From a checkpoint of a small multi-label audio tagger.
Model: 1.21M parameters, log mel input, norm batchnorm.
Training: 40000 steps, batches of 64.
Data: trained on simulated modem signals in the audio band, 78125 training examples, 32.8 epochs.
Rows from block 9, named by matrix and row number. Each number is 128 + 24 x the weight over its row's rms, rounded and kept within 0 to 255. All counts start at 0. Numbers have three digits each. After the name is the row's rms in percent of the matrix's.
# conv: pointwise conv (model.blocks.9.conv.weight, 192x192x1), inputs 0-191
conv.5 100:070137145154130126153124111091114131134106107168121114094147080075103145159084124060136075143194141116098094088122138151112124149152143099138128096188162120078123155132119130125134125113156154098147154130145161132118111146152137109132121154125162156149106118112098146147143137133133133137141113110112115129129074144137142115136123160111189128129156124162135144119125149146140136142134159137115129134138099049087135132119121132140112156098128117135124035138106100126102116115114157137142137109077133099108133097140157133129136112154145111126100112118128119143125131107133140098
conv.6 099:140127122155141140116134158158130124143120132112127114110169127118091132105106126129144147134115128168128164097158104117165135136172126149152159184137178139142135140130176168117119116127132188127131087181119140148110126129134184107132119095137147116126109146139109132150115117122145140137137119103098140124127101135188124175119112147122140127114123128121105157130214071123137118110118107114146137135141127171158150131061113139136193146141132151103141072161139138123145101111146167125110156124117199100154135112100099111120165105132137139147130119098148139141127097157161135152
conv.7 106:162075140155112160151146166150153143148160120135143133138141117150121134151156128155125139131099116116132171150104118153102142129118131109115149091162095095139135135125163144143130129152148106127115119021132124129159134126135092133140107115121129106131116150116164118114124127103124113114093116143084150138156104114083118142117158088100145125138117129102127122134166075118118130138136122107169071095146070159124119106152152127118149126157122094124123161136172134136155129141064136108121115133194160115139146176096128156147149120123133096116156095107069112139137136091134131102
conv.8 095:154147139120126130155108132164131122088125143177081092064151095095115114126106102096146131147130060104114149136151147139107114121159117151118096160128139104113097102113160111138089125114127136138100103170114137130094081114153162142131109101107131140154113108133094128132124155108126141139120092084125101142140126156141124175150120126140126134131158109145098144095138129111135126127099121112142160144121139114147076107087145101125160152130149121124142106151094186116118177105111134077126167125089164080111125088094122154135125125097106116153071105115153094140149154129138161141
conv.9 099:142127150122117093171133115155110125057137153138134108120142108118157123076133164146179092140147132123119129180156178163101122160155143108134163159129088114137076134128128136165086167073098136137126135181088129145129125136131169097109124096149138140129119141129135131147200154148128161149159158095155143151135098133108153125134122124159111134125159128121150143135138116125126113165116141155182119143070138141130124138090140132106124123134140157155090153136122157131131163128112094116138140143108123137138109074149135120147078141108119125144113146147147146140126149169137140180
conv.10 097:150160107092073130145138090140131115145094137143103096066118123120126114138097136131104138154145140136107108124121135131147077140129080129111150143078079093091118121130129135119111137135143158142105106136144114150113108096138128161125140123134120123141109084124069134114123145143139118163153110123131143127110145134127104158082121151097087124101136161111132153114095168114158095118110141160151125153126151085136146152128125090119130129178141095130105148144138177096168190161119087159126138109111081152106138106156129155123140211131131146130140133096149135144150129168128097158
conv.11 105:133111122135148094135149106083114137135131161135121143113107143143117152158126136131126089070155114130135129108146138154166078124118094119174125169122160108153141200140139134101104166071146163157126113143156122094088136062162131136135146129159143149129151137132132122120147144144139162156170129137100096138118164114191083159110139117147118090092133148095124154124127117138152162122096099146149168142124165146156118136116126124169107138147132118147124120121099129068154136142153116139083104124100126135129132126148143147168122125166143135132098155083181135124134141132150100118
conv.12 107:138103150123148125144137149104136139132176121121133183145118150147133144118183111165139111121113135146143136141076157130120139136072133099084151099134071104139123147146118138102124111129118123135135114073150119119156145123131052138117141053136103140134117120143198111098161127091116133155126138149094134198147168138112117103141179130136135115152149127139119154120121099139137133120111110086069142102126113140107131079156180151078117152136119131124122139132155120128115112110131115120086129163146155103130141135113147154150135148132136102140138144153125156126122126087115165096
conv.13 104:128115096195081125149129153149171093136131138107144125128125119129099121129111136123143150126125125129116136149087103128105123095157115109086118092114103091104157131116169158138143128140154113145139128088125129158146132133121075084161119106096151110090133125124136136124109088136131087130098116173108181107131091119099138150123117131114130129146109136140144121106145112123114114102161133128050068140154069127157145147158106133093149142155089111105106145159164141144133119112078137166107122142150108129118146159149123135140163142134134122111161082123075127144115151077083124108
conv.14 105:150133168094141147107115119078138139108158130068122161142133136136148131115185104170140115141126140158147116182080170091122133124081144095096174090100081141147101149127114099143121149147076104115129131075116105148140137137084079127096114089142110124110092123141156080097184153120130141145145155143141149198142143155095141098131149115141135126145147108129143125119112103127110128113118130111138121134114093165100121112118190125106126132119109117159117163147136107126118132138133098126116114144133133123133098120132144103142131139099089117142143134164121158143138111093087155116
conv.15 104:129106135123099131138135167113126115128130132153127135105141082123129114138126091075123132136149162135113110098115119131110122158141124126157132108163130124109144151115134131096151102128177105100089110110136101113172114121158145129140140085128104160150056131093155109123117121108129120122115130117042090121158130129095110148131146118091161125129153108175125129086137160134182179116115104084146072105138118085149139092121127128108168164145132069140151087108124165119143117084114155087122114105128132099128120141107105142117140105153135128137115117133081139133131115099118167083
conv.16 098:156080122105103098109128137137098113125134141132096132132150117103138137133126139129113112110102124141141159142156111115157108140105107097124132131091106114138053189157166148133123176095106135141131117137137115099136133109121104152129137150137101141109125129128123109116128129085100142156126123069086094134126128115141097168132123124127098113099122145115115146123123149132140124096055100086138142124132114132186126051111122112141117133125127115119154111106113146068133132159149090116102102115129130077086109090085135125150114085171153143161103121129145125086174117132162128075
conv.17 103:109142132140132168133092142119141138130132134080144054116155137114100115119113109126135141154129124095112129146117113132062150118127150176087110090170093121119159092133162148140162133174129093111114149115126091139133107163094122155138116136097210112114156145143123126159092091160176127106103125119135128095121151137112153110131060119135144159141118136113160135147132125137101122154175176182147151179126132102134128174132113137103138114108096147123125144137142115173152125126119192143140155118112111119161127136130103135127135133116111141100129147124102101132155107113145123126
conv.18 100:111113114201167137158165162164161153142147112182138126149129146156106152130117148152118135104142096102128163144189139155125104107177116143152124133130181111133127129112158146111145115126150121139119099203137142129129152104149184113175138130140133145122148144159134162169127108125139142128130118118094115145160152106158111132149136102107142091133130128131157125121176083145136117147115134122158130144141161141185128127174126150117158120118124154109146119170102095107157145114089117128109150135115166153123165125148154117165117134126130134134078130115131119151109167176157146165
conv.19 096:120151112120166181117085131124171118110138088133154129146131135128102159137149128153108127138110140104130138148124095086095170129146135180111118100138133112152168120151146128168176112176115136122130145131094143157156130140089097141101134153117135137116139107109128094139095073119176075117088117157176176109150152110130156118147101130111151154159133127140168131128135142105121104117185144140159163147128140147121129140135115133128101120096075158148147153133135121198140148133106156150123127099143130118151117171130137093102133132127125140078145137130108110158138089072115138117
conv.20 102:119134105128122137118114121070120118112101108128130149093124132122170106099163138133092138134112160134105092085085147136168100182092134124099106094121096148091132125093094132113109156136104094123148114108108111131137115126150149147147134114125128121143143094112129092111120129166146092124118114107129114142128146100115128057119133122096168106108117112108143128154079099089105104152118125141158115146123156098122141133123127118075076101076152067158129125131100049109134121135184118135126122077128080125119150107147125108126120146128122165131127158144118128150091128150160120155
conv.21 100:115126137160102143168127144133122109205123125139124131124112134099125099136129146120092164150136079062093134151120101127140142087126129125132091072116146108136160140154131133103145135165154145117140079129182144149149128145145134146139124109063120133120137120150119175126087093137125106142077082158122151114116136156142116127134116054083111144140131133150119131123134142129140113115140145140119115112163124128121121149140116127124149185149133132095138134138155120122142140130104126139080147121150126149120139147135094154154196134138149074127167088124100056142113124145121135147
conv.22 098:140138157159126115158144176177123133127128141145169097148160146107135108121106173137141120158110140124122196172165155145110160130173162127137098089117095128137095124112184145172131152136082143125131143150102127134117152162157129132159125138118149143149142181149119137164135126195135134117131139091163149104084081142127161132151108135118130151139141121130180091145186128133103108143147163149131088151139113124171136163145117164111109109109120132117150151097125133149128100109137106118153123129114156145158135107127123131136138102095109121120141100149072119136137145168157126150
conv.23 107:176118107136093142121141143079136149133147114116125122126130153156106145117136121168092171119097147117171160183099131128086104141046111105085194127080088091150123112141143104149121129144118079169141118075131058118131154101106071127136136143162093127120135139135141096068140126127128112146137129137125139133129139116061112140132119118107105129107139153124127134155116105117109116119118110104150126130108155156132123131136138123108117141141118092125102181116153136104140117143111091141086090155166138158121153137122142156135118120119125124118173130117126143121141132081112125128
conv.24 099:178105191165125105113131133116102137113147119126124154157121163145110137124177154173133126120080118132180147158075153128059170097096152120076146128070111141141094118146112090141114112116079083162154129077114140115123185154125122117138127103131101143123152153146130112136142101128090136154134135107132116152097128149084141131169135095136096147169132141124127139141140090134147131109143125125110118117139128158120131120114140149131144128119119151125115164088124115137104102113089076142102101174146137143129142120118151105161132096104114110124134138130127136106127126065097125139
conv.25 095:148127149174133120166136135113081127154147137135151192148149153128127154152156159153092119125129116119144160140142136114132133107114132127098115132078123146147097171165169137136134157122081139142143125123160137099120153138143121171137148170139099177144142124158126125121135128097066117174118117115122102153124163145140119135167138109111135148146136145140120159124143135135177152081082124074107147105163121144162142076140135131150123173097126137097143133102116094098074137136123113129119142156130162107104138108103148148197161109156145087149106100122146115112166105131142138123
conv.26 100:119116105109136153120110091093166112111122108122143133110104108110103153104146121132122142143115163155130081096063130047130111181104113122121161105108112142106130119093082107093113098137070103112125089065107093146115111124108106142100138104162121106102084075137149128109132153090129117122118144148104139143157176117097114101117152146122138123137134131141138129126100109114131112095106123108088151127076106080104119096156148125091129109097129132144085081156133095111110117132127113112140133123113122099124121119109148111126130131107093112177125134144152153157111124086127143115
conv.27 093:132092154156109138145140129102090144165141142131092114110102094127085103169105153106139069127128117121119163102119130169180174098092139143140098122164136145110139130120104187130147086138182134123112137107134177111120143132166125136145093086124142135164146183128099101127117096109129154113112129121122106109107098130119126117150147100131101146143124088137126122149142095144129164151145135124097126107156130127111078137137124114153174136155112116117093123119132158139172082144147146095122095152140083091148142178117115145146163109117119127097080135088094140117126131141136108098
conv.28 098:104132107133127131132143077125152114148110157134112094100118136141115083075104126143155151137114117077113103181069134120106096112118101126134120121110123105134150130124172126084070145129132103130102076089124093104105135120119141152143102097128142117100141122166108143145110138128126137142141146119110123123141144141109110132084116073160107133119103127077097121128106114157121103121115153145169162141080148126170088140126146089108128119128129110128104175152113074106144151148116131108101176152098063145141125127110099146160120163116111125114091149105160098111149130140114099156
conv.29 098:122120109133139163102132139139182118160120101115105134149074145165131143104121057118097160149118145160138107139109110086096120132137121142135147139131136100149141155142085136121120127158128095151162116098121121133148129118070117090088146107139115155098098094112125118089098124115125080139129120183144181113116103101094112071125114120118154114139128134138096152108155132150105116081127123094124101113130101126133134119162095087110175158128111145137147144148143132128138174075102120122070106139157133135140143167117127143114152132122112128092167115171125133124095072120116123142
conv.30 103:112130141140155137116100123121149094123123105059145141172146130138124116155160116151106134125088123102098154138105050110101161146134135175141136077139135113153157141148147149141163149130131120085112134091095149118151128133101116131110099171116115082117153154122128101161086076098133095079100134135153133112134148116140143118134120115134143138132083110086128090113163138100088138091156125115119152116135139145153105126114124141151139075084085124140141170110121105168117132137091165108141137119135111134139106166099087100112109131123128112079123147110124095111148099104105115115
conv.31 098:136160117078109114113105121126139065091129145095098104132132098135122110139115098131144123126155178171120106125113121110132127161153140134101139165161128143088127100133130122128143102112119094140105159136085105180145094127088139140108108134146153118090114135066120105122148163171169135112164148118149134116120099116115148134130100188127148104120125138129163109119162090090111155128158125155115136158131152111129177158129103088136152101137110136166108105161140134143111135136136139152153130098118177121104073112161097109087100158123112156154136147141157166165126117124153138167
conv.32 101:136123132128136149126092125074118143131154145113110110116117144130107162163104112142136124143124124104145152140116117098137154142107143111128112080124136092150135125163121129156184097151114156134124125125128172153141138160111071124103123124102162136114134139137121137079104063171179125143097104145159145083100113125155143099130091103127125164157145141156186148121103153143136081101167162173120133169141141120122128179129095098121106140118116164120159158124149103158162096124133122165116115125136066140173127137145150113096142133146145121118144150153103083161122087110125141126
conv.33 099:153132095118122105097141103109152145126112124136135152134117140118158131126154156130094135125143151118138121101119120126161138137108143163116134074103084202135128151140076099144124127102118113122153137098104160117116131123149142104147146131119111145148122120119090139112113111172140056142090120130181153105086129075102140087114114140108174118112101143115122140151101102120096096143137109132201112131128134112099174136123067109090093127126157114197160111103073132143160148135137112133160123108133139153141149125147138108135117111131128161093167133158107138139093099121119124142
conv.34 102:106120130156121174118097121083119116146124145138086086110113132118112058144093129110103162175135085066110106153108127118115125115130124126133081075119138103141147104145145092103146126193137114115116097128132140146134115143111100144130102119081157138103137109155103147099070085148157112129092096142139140087118127149133125122128088072116123173140126132151155130140100165146112100119125170155130110158137143123136100151129110088112125152118115124115142144149146127123161103151140138158108165136112121154148127123136086134127183145131141120146137115136090054145142133112129139132
conv.35 098:177132125153079126130123167109120126147122141118109082150127151153128120149113138134112152143123145129158157157142132090147144143110128141065141149115112114106127114134163160161186115136134146162138141139105136159142139140095096111100109124138128108117130170130111119142104105164161122111110118127166140088094046129137145160118091120099110149113131123116183096089161070139112125092163126151120094164127141130161131161110093094147161107161109166135159161115135167149181122125135111157106113138144112151156132143154113116119124124117122157134161123145109107153148061144140130131
conv.36 095:084152154158172147178114113089098148140146100101167145134129127113130139183156137118120152132123098107110087125144127120136154091127162162141114136166143115141155134132084123113151132162118142117152101128137167123139131160175142164084119145094130150196134133138146136181135101073119125127105106128098092116167171137133128094156142086133167146162142127166154136136105133123144142139138141121123156092161137134128135099112145138139096149120130174106138085095116074145126125137117185106166131123122125088139137146118118119104175120128118100096102147118141107134115148143105158097
conv.37 098:144093121123153135124113128112161145119130173139125128124095109098153144153140131143165083144134166144161120123105113092121156144100163114163113122152112124135122165104058110110155091144127118097131124137150133139151136155121119125096097098131151104126105153138157162082117123161190129095135143154126147124110109109154148068122111129146163139142090078108144099141110133141107093115155128141157094159113142099097120153147114104127123107138124127176149081123135132159184120080130120115126119148147094099209128160130117143116128125118136146107159149152129128151105075102123118100
conv.38 098:113126156109111155157111113114095155127152139111077094090168116107091157148085108113144065124145134103131146116163126142120154134146154162149111104204118140120124174142134122165149143136129131145153164153135115144131125163134152136108109156136173157150132160144085116167132088119133156126141122098106112121119103143126149099155098125125134142152149131157137140166099134139139149139123150137110169116169142111120119128116127070134141133111101146113112083141130113138142098095166176116166133122133131085158147141118161160120166099142137132142086130116099109152158095128182157084
conv.39 103:149112114161143078168140132127153135117141128144193150147084132078140128136127157132116134070116141116150124094122119102146102145094106112106098106105115131108155137144142136100141111072113166124110118113120160107129139100102093150136139177121140137116142119123150131109136115144097102121070116158150132119127108091141119160122121100070119101116089157115117112101141164134133121101142083128070080131171114126187170133138112162131132105145115078092144133112137122116104093143146104148102112136156116129100133153138128115130114117151157140105151136127068128107107119142101088083
conv.40 106:110113116131125124138107101066136136127148103126121132113096135105124137175127121136082069075094152146090112150104117149155074165082096112158093125088136102180126148144106099103133135109134133133153101071139124117125118054136112161112100153144122112125145117134124139096138149137112127148112120144133138125130137110130094084114127135085092091107127125129108130173085158114100114142102080120159102127126141146139110119144116102162063142117129110149104126117139108088116109142148087113163105121124104087122134139121158147141136121127123133132152151119111146113111137066158131091
conv.41 097:083133134170164150187115137195148135130120117157172152150090132140204153164167153139153131149136104144108118141170127105155155090166141132154098177144131136106130154126108155144141160161119155149153104153112164153145126141131128163066116157091126120162108108145161151160122143115127121118107088162176157137140121128147151082139155117136151150142125118130155118136162130133142123114137150131147122127118127131129124117134141135132141113148154166115156107146131075150129130101154142116149172125148148143154162154138158099115137122125134123155138123128114103166115104195150160129
conv.42 104:133171086116100148135121148137136101133095099157141123055144098095132145117138132134086179132108129151106116145140152156152082155149098152138154129148078128118150118104152160078086131129135152123113093157153097104124087085142141155170136123143152094121148117114133132102120138142135126128131124129120114128153169100151076149091156117099131089097134132112114157131134112076129120159100123155109159146124131092130116138152133132112158140130141103122108126171138120068108152151127136108145141088147150132081121124146122158126141163138142114213115121128141146107119134156170114152
conv.43 105:100141141145160143148157107184139125083150138152129134116139119138124166108117154141189116123122148129134091140129134064122160126191140128123112135134160152104120159126125110143110129133101138128169142186127162164098122163105184149128109114121151125081103123134117160173140136104141132127137153129129140158149143148130162080141112154169169118162129112130136134159159114131171126104143141120122152139113102117084115118161149114100146116092123156142103098165120087172104125114125155111136151137102162067157157126106165096149135117115089150119115124132149120170124137112164162124
conv.44 098:095138133157105145136114135132132101153111152172107132109135113088128099128114171106097144172150080065083138142133136129144121101138134129148063093116127133127153153151148128117155147170130151102104103120163156148137108154156134138152150128075156149127110117143102172134093109153147085150087084148144145108127146167147125152133119102106137149148136148171142159109110165127157121117136176157113108146168140116129129154136129111148122211140133112124142124151152144117142126139117132158116162122115112147115124116155110151178185140152158112133145101125080083150123130141129141142
conv.45 100:114090167149142120139128094083125157122129138118121121143135143146097142154132119142158064123130132132130073124111145156063169141114152098119128146121140125104088089108095086104141110119110093126124139116112142141128132176148162150131088087152118108142138169147129131163142146116116151114152155094099098134128134146090138083152153121154134144153124098145148105147102096143071151147144139116129164120136131142088122106136126145129102117099107141155102108095119081155103119081095139113133129156119120082140141114117136118156136082070085111119097153123142157148133177091095132122
conv.46 111:128105122120114096110161132106101161124131117151114124116116133095129165135116114117122132099132144145132121111140158174145094147103104108149099152117118094139107131102132102095108141096137120130135102116121087045125124100144104115130120120149106110136143131139121127087136164111067153146132117111123067122117140126148092132110138114121067125107142109109101147159109136142116120155081098114154136093116123119124117099125116130149115126126156115113130094046126132079118119125154112085136092133125147093097131126109156148144117083118097139162128150112122138030115167090154124088
conv.47 094:101135150130086117125138149082122127121131112099135132124162121158106141134158142136148153114121143128164066165124149122112126153136136104104182141121074143115130140130141105117090159095130125121125133126133118119135125123130105104140131123170100124100137138142166114093157172101123156154151168120144112216154123153121131071125167114148111111127150131117108151103135079131168149106121129121118150116110124155087142115117197110134172141086107132143066184147116071117103120147092132127113115146121168158135124121131135128172116145121118105147123145142138154134148117084092141155
conv.48 104:158098127135099102131168169142090156136133122146130150130098134111144149115130135118087140109138136140154149094148153151131109137117115101123123151081114131093128145150128133086113121103143123150161108131132124100136134115149119109158173104141056160149129130131115111095132139126060124165129111124114108130110095132137102151139150118081097117120143156140087165143141097130171141137096105063165104077139122118114148080144111120135165148152169121142152101074131152093122152113134081133084074130136166135100137135128143126168138095156132119160136127161113129093093133123169138135
conv.49 097:099167153192152146143076133118137092127147141146108115129141120122102105109113133146136152147155096119089109155115122088105156129157163135116116109113160142131142139150135119137142140130084126107123144121123159168140114178136122152113112117122150134119108126143121130140121109130145084134122123134175159122133166188099148073165091127133160159190145135170156141101105144109105131093144188134092166154153108133074135116129135097104133152102104152138112131161147092136114073138104138159164147141119146131110134126146123115123164144123119090117121110143101117169139097084141169154
conv.50 097:153153114132106154136118130128127093147112126108144113105148089078143090150076151097102111137173120108089135111101146173132134105115122118123137136136089174098108155115167157142145136128173131095114148098115121134125105103157162138154147117113126151169107122109068111150116132141134090081135113088114113111079123125110114180151118174102140120122121113151120094131099130091106167171117122121131130139156113081148129121140114161116123127148146052142153083115113170108136168131136102109151099095140116115084132131154116150120137142130118118091093098104145132135158136147156104136
conv.51 096:121161167177121140149110113077104135152125162111134096143172130084102106141092128081131120150162124113110127114137127150122188118106192148152098150145103151146123125131144120126140145131141133106118167094121145131103162181155141136129117125112135147165139192146103120163110107160129124116143137115159128110084102172087175124181098130114172193166130124146136115151122130134095165140173168138148142142176133113141132146119108134122136120127112118130114098104105162159127128098140148134166134149122131121130145143133126123144166101098104116076123121120094144138154118145153114141
conv.52 094:052114121161114146151100145102121122128139100133142118101137097140096134133076138101142144117114127093104108154115108109106151139132135124085103118168122081095146143119166147160174107146186138122124124124104123135132102145069102129118105134086141108103135123096137134095105098105139118136100091150122124113128049114127133113121105103084145123136125126125155132122141125119090140114144130128121090114116094162106118129114092134109148114103109144114115174132135048151143131123103184137073099116137127134153159149126127113117134133111132120120131103124086098143127135046129132122
conv.53 099:186118122147129099133157155146113126102133164172143131141138135155140116103129192131165176129138133097162163176160179120132132105122118108135112152082148119145081109092141085121163145119084124154106116153113175148134181135116126134134101109144138119120095148142154140137127119147131127094137147109127142142143143138143133171117148098110117143118116081116176059074131158160112113110111133147125108152100128162168093125118143169122136091162150093122135167130147163117150149131113091127135117159123126140112103104126137084146115134088082134119140107175114133147140135136122126119
conv.54 100:167136105109129106122155124121135114090122133150115133142146139180113136052122127128145120106125179134153174132126097100145118145125106134106169170105130165121122155112145140112135117101120087187137117129113134115118144125116163114110133140191113112103130141114123135179130136117127136112174163142121120096118142070098118146074131144152116094096106122085132112122101077144121118124127080118143152130059144126126114122126116134072114079137128148146131141102118146131121141156124127129124114128138064157134123140123135094113050110161138172081130154115132149125123116143137112117
conv.55 101:101129139118129123186137138152096144107153127146152098113121101106160082131079122117173096143126130115072111124145159166140132109167135121101113129163111106095114164110133158134097138130114149115121127151120137112097103135119154162137141132030167155147135141144091135150127133169115170113146131082075091117074118132154145124130078146151130118141139119126118117160141151139146131191136138153161124142109144101142128160100117127124131108123148130115111096134117123135141158122141136109125169134060131093153122112128098146108118154124140167151093137151134132104098137156173125132
conv.56 096:129141184163120117113116114077061143122142149090108137147150145137105136146145130125130097141124073116130131137137133123082145079110158127137154154125130133163081146146125120136133165131124097168155136150126133112113141167142143116125126116155123169144145145142118110144145143096094141145144122068128091145130132194098139105172146079139111160169155122161128156127119120133148155110115155112093170098147151146118132083086152111156145146104116148069132135092096113112134110101091135125149119151111118124115135101117135107163141091113101088103087128130136130121170130115095164133
conv.57 103:116115131146100109142094150067124118122153135129152133107095072099088134138104110125137100109156116108113144106109136151110149111120157089080085101130085101079151120120097090154181086118119104114105149109137125148137105134139086098126121104108143154141120132113142138111125094155136105125110115146134143120097149127122153092150129130112126126179131104166188113116124129128100110149154126145075102143141085066079130155139119160122083145120085128125130088131148132154116077122103113168129123119116100094105110145160122123126142126102106115139140100146095118142089130088109128097
conv.58 107:132138106130091142113128132133146128146108165148130057145140139112116091119101064098116152140142127101135095118113139131075133123093128163095109133126080131104158088114143103089124121136169097113125128100112073125136126132098141136140096128100160093109125139131111138137089131198146122069151136130128118105118110130136129133114070140137136159122107119121118091141117142156096136142157135179169103177128156073145124182137086104102146109147146098163129118146125134141164180139122152139121134121126077142139129131140104137095139148099100159099150133106122114127146132117140102147
conv.59 098:168144135128111093121141153125098146134110138157146133131171128092164133078158136118079181118139097087169122098143163060146120095140132129085138088083078153121119165128153116124103149105105121103127089136127150075126147140109129128122140103083107157120074133141138094113107135168122114116078121092156103129139121131119103159126130091097139140122132108116077119120151129150153126120099124140177125151116110114128113144108132123109168121137149122134163094136117143095143185135126113102111134139140140134097116110130123124124130123145134102132134100158116073101145076141143142177
conv.60 101:104111138164153141148122103090128115146125109141152134150093155120109112157107162111112162141113081110139118134104104140150137065116153115130123093109139126122142140156086126140144109156147166124133130091121194119102153140125092104124147126108094160129130107145093154127127116108108096155116100163154153090093110147141141123156097078126099154156117161171112137118119130148140123107142138097103100093184098145096119125130094167133098150118103142106158158108128134136106119158109109138077127137118098154123138138120119114122173102138149062087145094107088120121118182122086114122
conv.61 100:153122110106160151159108087133130130112107173167172109105125120118122130098070148105170104142143151125135113125139126113154111156136125134069128159138103113115137136112120110114116108151122146124127114168133138120076123146115121135118117118119173122119115121145123140143137152149160136108138146134080107128116104114127140181094095137176156128107123100087140107121091121142141096158124139156138136162054135127136102148120108162071104097139140137146113122134084136128151138119138156085104152136088063100189117115116131124095109157111088186139097167121141123128156157135131111093
conv.62 099:149083137104126140140110151100141141110146166138109106121112104093125118144123130128172071129134142121136141093099123123098165130102141128097123088171100133092141142116083123113148070153151140116115135132143130135157127136090106146114115103110166102110134163125143146114123122166195152093124141136118134112120106113156149092110110124155126128134101078098139092139111100147121125139166117157125114180095153101085126174141116089133146091138120155166136087140138151162172162091126141108114129140149091092198112161138084141144107142132136149124139155131136117139115085117141094116
conv.63 100:114146145121112113138122171141143124133234099120137120106093104154057131163136099155140132125106143144104149157098155139105118145163135149152120111133149145149134114135113119139137118139102107132068143076115110144177107139089155141106128100118139127152135117111180106173168111125106131124116124134143130134150164119094129099148143135093086103150145130144163127138162153103088138145129125141101117122129138127135162130150146141154128132124086124117033144142197111117120112141123114153146137120143123133086112127145126139120140161108106132136123146157120127124082134086125161131
conv.64 102:136103117125164136111127124121159132115122112087164146105096089134101142114130119133145141114091135097159102116116133100092146148116135128145160087155144103132144114067093103103139071128124110082085097105119123099123130128114089168107122120150130099139121148129152131101110131102127148075126144143101112124147156110131123098112147101133145122133077065108131074110146134128087117119136112124132139121107114121096087113141133177102154092089131109153127095112114097131122090159083142088136127145149134127175106153081126108128126126109116116097133150110149113100092124095068089092
conv.65 098:148162167226110145152140145145118125142137134142143152200147159140149138148173160146129140148142080097141153124154112117106184107145156146117162117101147138107100115133115167141154098147132122143137150166116168146140179149154155116118125091148098165160126169132117145159120116134125108120139128090156134122107124151106156123186140129122142170159111105133137107142160100129152168138155133098147157139170140122126119118091125145121161121096138176126170133105101158168144132110104114132141112148129155140110144125139133101162138111129115111116131114139109158151154111166153127157
conv.66 105:119112149126155123149138128113115145137151084136115140114102101105132155155125102103116089113125123144126137116141148166107129124127139080131121126145119048124122109128105115133148093128148133133109131125139128129140130113153070105119120112140101139163118132123139129050157141083097134153120119132046111126121128130147124145154156130117108114146149127138129146126123119129163163142114107092086090056136074129107108093140133126131137148125145129098106136093135144125087091107113133107126066135111158093132133151102153165157153085114102102139124099102067147126100131097121142066
conv.67 101:156086119118121084098169161144069176119119141174129116132137132102129165115106135103122134124154146125148158109167176165120105164108120088130121149126096091123079135097158112113105154093119121151143111135110097070123133121155116103155159122149121134156132135146126118111131156127092136135142134081104063129119100125127104147117143127125111135108161124136113140159123117143127123155078130119186116119113131109140141110123122138142121139141168124105136068058111170081144141090142110106145100124110141101104130100125160125142115088121113136162111136131136137076121155108175135123
conv.68 101:145129145126109128127132108128118141127133191167081100111155129069130105088118119118169075143169125116125121119138130117112137115155149131108117116147117136093113154145101111120114130132103133131147146166139120144113129170096168126129119093107191149092102139157097150129124104171170143141147119121117132131111089148129168084152110140156152137133135124133129145168116128158129112137131165157108146180120134091108133166108131059101153141141149145143135052152136134148131143087147136130149152139112133070159157104140113151144140121137136125141133138165136107159130070120179140102
conv.69 094:074100143114167094116127096095089106118142134135139158148136108116127148149138135124159077108161148175105118129134134116139111160137128098178114122142152126154083174159122111156088148055100136108135157119128133127116119121118119119126147170150156160096124130107143112134182183122124151153168165084094092158138124126131136109134135159152145100116147149126120149075124128126167161098114112134100150135127134151141118131123143140156137131090112114141116117131105122125098121114159137113140131126068120104132104073127118094149090157142132121154075155154160174142125118120110138093
conv.70 102:116125111139116153116129149115139135132120098101165120143078149103125147104104077118095127135122137095130126121131125154102126108118133142105091118123082117112206139138130170148140108145155151148166136126096129099131123115106090114142169173087136138134153101121125115094086079167118087121094107165154136077086102097138132143127086127112112138126126144139122126164085141135066113148165124144169114123135121110130135176137061131095105128124108149122147142125130143145144137107120121156090099109127072168119157160153129121097134143122134152088163127138105128093098109132158127121
conv.71 099:112120130121176126133144123150152156094133117099176147112116098120089143117126141109151143117095116083161113133127151112075124129143126119120139108140118111140147144074138096129128122121110116096104093096107155095105114113134084150123121164135117108147118113156147136102125125087106138105112151147108125143152180120098125124128150106155155124140088082118122103107124123143132113125113106106099146098076127144102087095150130192106116082086132106122103116109123093134109098135068142097159146148115144114165113129088122103146111119106104131127113140098151112094103135046069108116
conv.72 096:107114096102238136152100111105154092137126130130156145132120100103167143190120125090152131115151098147112133129140107131156123124130117126172094102099191105154108124119125147155155117124153174137138134130097187162155118105095140165095127181140113124124109089124150144158116142129131121105125136140173157130149117113170137134138113174123155107137088111151152099139114173124122120120115113109145115133136125156115109093129140143175108105155121112128123087154133132146081095120147098115160150126126130127127111140113146096101134110132129094094130101145097141171114139138116153104
conv.73 093:082138110122154148145122099134123124131115109152146153104107095108150136105103166094144077130146178136089100113129147165145125165166122147100123112157130136060139152124119143137109141126126157093132153134119136131101087137153144162138139146118154151145127111098099142144132103155135134145152130107127110113095088108147145086118113169146169103125133131137142118144101116105141130168134125152128127140100123101115149151118067160094090128071162116150122112136120046139122138102141133138128132068072135114143138116162132125126120181114119181144096167158121145137109151122167123116
conv.74 099:138149129123156158143073116104141100141101152099097103175135144140118108162090094111111097140164102136100127138121090107139159096106135163142137155111140144154108107129135121137163123140157116123104160100111153139121148133093131180104089139120104108114111159132087109178093123145148111095140112114164147105087086138137140123143088157116142175134110093129133080091163157138112157085156155128121149142161133160138099127113110085148160120131094136172145155112102160163155147119151123132153123139114140149138124135119083124098140111123113118091117126103100116144186089107104111126
conv.75 100:153131122156076122154112131123133120148107130123145132137111136064152129130165129134122129142146150147138123086120147147148146127089158142123146112140070162082134154093089148131142111136149131140150135097120160137154143147155122105127131124133114111193122154116127142125121123178148114093123124145160142097099081105125141100122139136090115144133116113137120104161088115128090124157171125152166094118148108066096147162134112118101131113179133122156156098109133155147145163075135127114132090115166077131091145160156111156079138115123125102118178087124096148127115098149154124149
conv.76 100:159108121160079130136198132128112168139117135141121117101150106107137145124127126088146172114158130097178103056103146137137119132095111078116111162119084091086135115076135108082136126134150125129129097114143126145123132121161113097143107109166119086133101141146139176084128160108115167096141144129118112139134145131160104149122163110116157133113105102121127117100135100163152142117105117115129117118097147073102113111113151124116164113169173072129131069124106149097144141144105141128077097144154144115114152139135154151159126144130111119159141130116148150137118137120109126140